config.toml
arch = "res2net"
model = "image classifier"
dataset = "made-up ball-and-stick molecule models"
train_examples = 97500
image_size = 24
crop_scale_min = 0.8
horizontal_flip = true
translate = 0.12
color_jitter = 0.1
targets = ["style"]
num_classes = 3
norm = "batchnorm"
hidden_act = "celu"
depths = [2, 4, 2]
kernel_size = 3
stem = "deep"
widths = [96, 192, 384]
loss = "cross_entropy"
init = "xavier_uniform"
optimizer = "soap"
beta2 = 0.99
learning_rate = 0.0026
beta1 = 0.95
shampoo_beta = 0.99
eps = 1e-08
precondition_frequency = 50
max_precond_dim = 1024
merge_dims = true
one_sided = false
adamw_lr_other_params = 0.0011
max_steps = 8800
batch_size = 512
epochs = 46.2
lr_schedule = "step"
warmup_steps = 1760
weight_decay = 0.2
adamw_weight_decay_other_params = 0.05
Rows from block 4 of a small image classifier, named by matrix and row number. Each number is 500 + 40 x the weight over its row's rms, rounded and kept within 0 to 999. All counts start at 0. Numbers have three digits each.
Before each channel's rows are labels from the 100 images, of 14848, where the channel reaches its highest value: "lies over" is the class under the peak; "patch colour" is the nearest of a few named colours to the mean colour under the peak. Only what is clearly more common there than usual is listed. The data: made-up ball-and-stick molecule models. In brackets: how many of the 100, against the usual share in percent.
# c30: last pointwise conv (model.blocks.4.c3.0.weight, 192x192x1x1), inputs 128-191

lies over: stick (67 vs 1)
patch colour: grey (68 vs 7.4); brown (26 vs 10.1)
c30.81:484496525460520536531464463560489464545468513498481477520451583503472487450471486498534467579487539446561533446541501439434500534552492443498506506476490480592480497534570464498390487481542518

lies over: stick (33 vs 1)
patch colour: grey (60 vs 7.4)
c30.7:551434533490455596463501484460495532573498448463557567488500560452503537527564471493469443518478464503537541495473498498555532537458449562426461521490504506491500504427487481550549545477472468

lies over: stick (34 vs 1)
patch colour: grey (57 vs 7.4)
c30.175:507469533546481443550531512445482397514554535524518551491439458529575469478551527497555562489460503533501432467483534494412416597534553499498528506461523496542362477518474562501508522550434508

lies over: red ball (26 vs 1.7); grey ball (26 vs 3.9)
patch colour: grey (43 vs 7.4); brown (41 vs 10.1)
c30.67:538496493506446500556447502433561514540501481550526411483462524533549545489587477534511515425493504458538512425548516469553510519522525468497474463541473491534527581504547508481464591515493507

lies over: red ball (26 vs 1.7)
patch colour: brown (32 vs 10.1)
c30.22:602512493496469448482469552460537604479427537561450524566413532460490524455560503532547484541507466472456493471521472450523423466501441421492436478496491527438529500528562463505485511523494422

lies over: stick (34 vs 1)
patch colour: grey (80 vs 7.4)
c30.170:457496489502505524579475521474510486558546538488535521576548539464529432507399432528493492554518452498474533468469499515498504517529497535547552499417491481517431511486483530548481491493566489

lies over: grey ball (27 vs 3.9)
patch colour: grey (54 vs 7.4)
c30.128:463498541505491487473603492490604459559492454454553517492473502493488528530490525488456455414453521502512471539446544483539476524502469506524460491521485540572499477565515452436504584552491545

lies over: stick (28 vs 1)
patch colour: brown (50 vs 10.1)
c30.4:482509497499513572461457478486507487453549489519453512433503482489486513498511494474469515504499460453504515509573464483519506454463478510513495503483487530484454463508447540554464525416507458

lies over: stick (36 vs 1)
patch colour: grey (74 vs 7.4)
c30.141:495516532503520505435437546537510494486566529580514417539514535525558501460480570445544497443539498499525510518551497460487517474520476430471460486458449488457490468503459492484484506464556521

lies over: red ball (28 vs 1.7); white ball (26 vs 1.3)
patch colour: brown (44 vs 10.1); grey (38 vs 7.4)
c30.10:516482482438482563581493568464466553446490494507578536441547473438535585505544523512519430480492513477501542553630564464463521472504484401498468475547510525529550551501492433499611523478508490

lies over: red ball (29 vs 1.7)
patch colour: grey (33 vs 7.4)
c30.20:509512497530575473519575518522442619416455572576451431501478532490520502510540526538528500508518524522536476519503487470502486479481486496595468469497456614452510537512466496509481515508514519

lies over: white ball (33 vs 1.3); grey ball (31 vs 3.9)
patch colour: grey (54 vs 7.4)
c30.118:599493517443482522555554519455450541494511462487545500447483410567565565500485473505532457465458556487503449499481456482551510499417540455413576537447449443549497510472471397534449528549517528

lies over: stick (43 vs 1)
patch colour: grey (69 vs 7.4)
c30.167:471435533437489500510483583489479469456478481518517563485425435499537514493511465525512532489509503560457490479499557501505575548476417491507558482489545455443430528534508591533522531510487467

lies over: stick (31 vs 1)
patch colour: brown (66 vs 10.1)
c30.104:535512517478498456503465425487575474430475458532522479529523509539544412449504421478486554574535451474531493522596530519485587567586490504506436425455527497463451522490449483486475517445459442

lies over: red ball (34 vs 1.7); grey ball (33 vs 3.9)
patch colour: grey (46 vs 7.4)
c30.166:574502524520535414596482521511476526529507438532533488497507447526548527467478443550454473482483512554561488491528573503477543537466485469435539477522436506546469551480476443518485573469502461

lies over: white ball (31 vs 1.3); blue ball (28 vs 1.9)
patch colour: grey (39 vs 7.4)
c30.91:492466468484494536565506506520484492479468547502524492565552469415464473511507525424523474502498525482489494481491512421491538531420522520454417501516526523567525489515518448455443477476543518

lies over: stick (25 vs 1)
patch colour: grey (56 vs 7.4)
c30.48:486458510462498464519486478525590421542493514538499563472543536432496556493482523494466516533443482461489597508529508409564457514490440517517529491555540446508470528475458447500470526451513536

lies over: stick (32 vs 1)
patch colour: grey (45 vs 7.4)
c30.161:516472517517465459471492573511516470588526547507475443495495491404598506544458523472550531568475474484488505501462490496455573537467510520453430542517496536477520489485564531455540446498516523

lies over: blue ball (39 vs 1.9); red ball (31 vs 1.7)
patch colour: blue (36 vs 1.2); grey (25 vs 7.4)
c30.94:516519556512443503566493415501492549512551551544461589481480578439463499455533515544460439455468538570524478490498483457445422531524560514460517553504473490531510446445540558513423434500445472

lies over: stick (37 vs 1)
patch colour: grey (57 vs 7.4); brown (28 vs 10.1)
c30.17:463487552512556553526502457533460501463497522528538516494469434491495534505505555393493518477427572485516492460553513510504450505549480506386429439509453492485451522521558464461606514521502463

lies over: blue ball (30 vs 1.9); grey ball (30 vs 3.9)
patch colour: brown (57 vs 10.1)
c30.95:484501540413482496472544446515526476510437486446479507478538441502491466474530525518470505516467477521536503515531475449515634547423479529477472538527481544543523470585609440517415461495536499

lies over: red ball (42 vs 1.7)
patch colour: grey (35 vs 7.4); brown (31 vs 10.1)
c30.155:499460462420458487440472494469555501454487478567431488499508473530504493520556564506491476517456499489534500539500556565532479519507511505555557543565532486508474491556539516523467481524528535

lies over: stick (34 vs 1)
patch colour: grey (58 vs 7.4)
c30.125:466491570549474547505557535502536488563466510439537483532476472516447485598533493467482510548525498544461524497484535505499471495493517537470554516465500485496510453432449470434487563474546478

lies over: white ball (47 vs 1.3)
patch colour: grey (46 vs 7.4)
c30.5:552502479670507502505404526515554497464481483516536491483503548522498475483535469501498480452542506535533532496457581510442436524472477531416471481474491477457470581485417514486550531501502531

lies over: stick (31 vs 1)
patch colour: grey (67 vs 7.4)
c30.146:512494432475515478510502500458457528477495429494497508495523557525506455459501577508451542514497487518426476581544518480587467439495582492537554498508515477463499455498480471465573497542549533

lies over: red ball (33 vs 1.7); white ball (28 vs 1.3)
patch colour: brown (51 vs 10.1); grey (29 vs 7.4)
c30.149:581496539538427509543517457458423560458490572470426464520527541507443503525512438592492431470504531541507517508569442540443527467540472504504546548482517515480584473463494455516466514574535524

lies over: red ball (25 vs 1.7)
patch colour: brown (35 vs 10.1)
c30.40:461523493581470473554470501486501432478472416584479533472462468527482529528446478559462467570472442487461452539460511485493536511496478524560485535518502512507544589512484463536481476519559465

lies over: blue ball (33 vs 1.9); grey ball (29 vs 3.9)
patch colour: grey (35 vs 7.4); blue (28 vs 1.2)
c30.122:468557473452502478498490508540573470473415457530460405394557490531505472478563463498485492523535487515527502470417538522549470469575527577484512496476530579505487531493564553435434547502540521

lies over: white ball (27 vs 1.3); grey ball (26 vs 3.9)
patch colour: grey (39 vs 7.4); brown (39 vs 10.1)
c30.19:494501454482504434520486503506444482467588474411478511477590490491518536497415461496527553486504543436543549515480481513474447510502484485478617437473511438549435500481549457533441486427580522

lies over: grey ball (26 vs 3.9)
patch colour: grey (51 vs 7.4)
c30.186:499500546525509456539484533492480510493485466478407503539509493451522493496493459567466565562517472529442532505531508490530406560472516482508521474498549436548549443501506445578447509470484547

lies over: stick (42 vs 1)
patch colour: grey (64 vs 7.4)
c30.41:563533552570540527495504473558477514535506520538489552474502490491572513518483538533549537524513515534514472486478509514513487560525481485552500470404537522498547404484541539438517518504502493

lies over: grey ball (50 vs 3.9)
patch colour: grey (39 vs 7.4); brown (29 vs 10.1)
c30.0:510509470451476504490464544515541431500513504519419570487475544470465490472499536441486555473447515530486574471472554427513478543376570535560519506475501486480494446472530532491425482498534532

lies over: stick (38 vs 1)
patch colour: grey (62 vs 7.4)
c30.171:427477506535500554478468447469519486468455500524456506468423497577568502505541563453527432500559471499484497477468542565528595535516462467513504531547538491469497530480446496449510452539529507

lies over: stick (41 vs 1)
patch colour: grey (76 vs 7.4)
c30.73:508462483477437553487455458460493561484517520515518485599508523476493467515522542489579504568427434492519472425504521493525492500526529515483525481530467440558434528539618471553438387535499548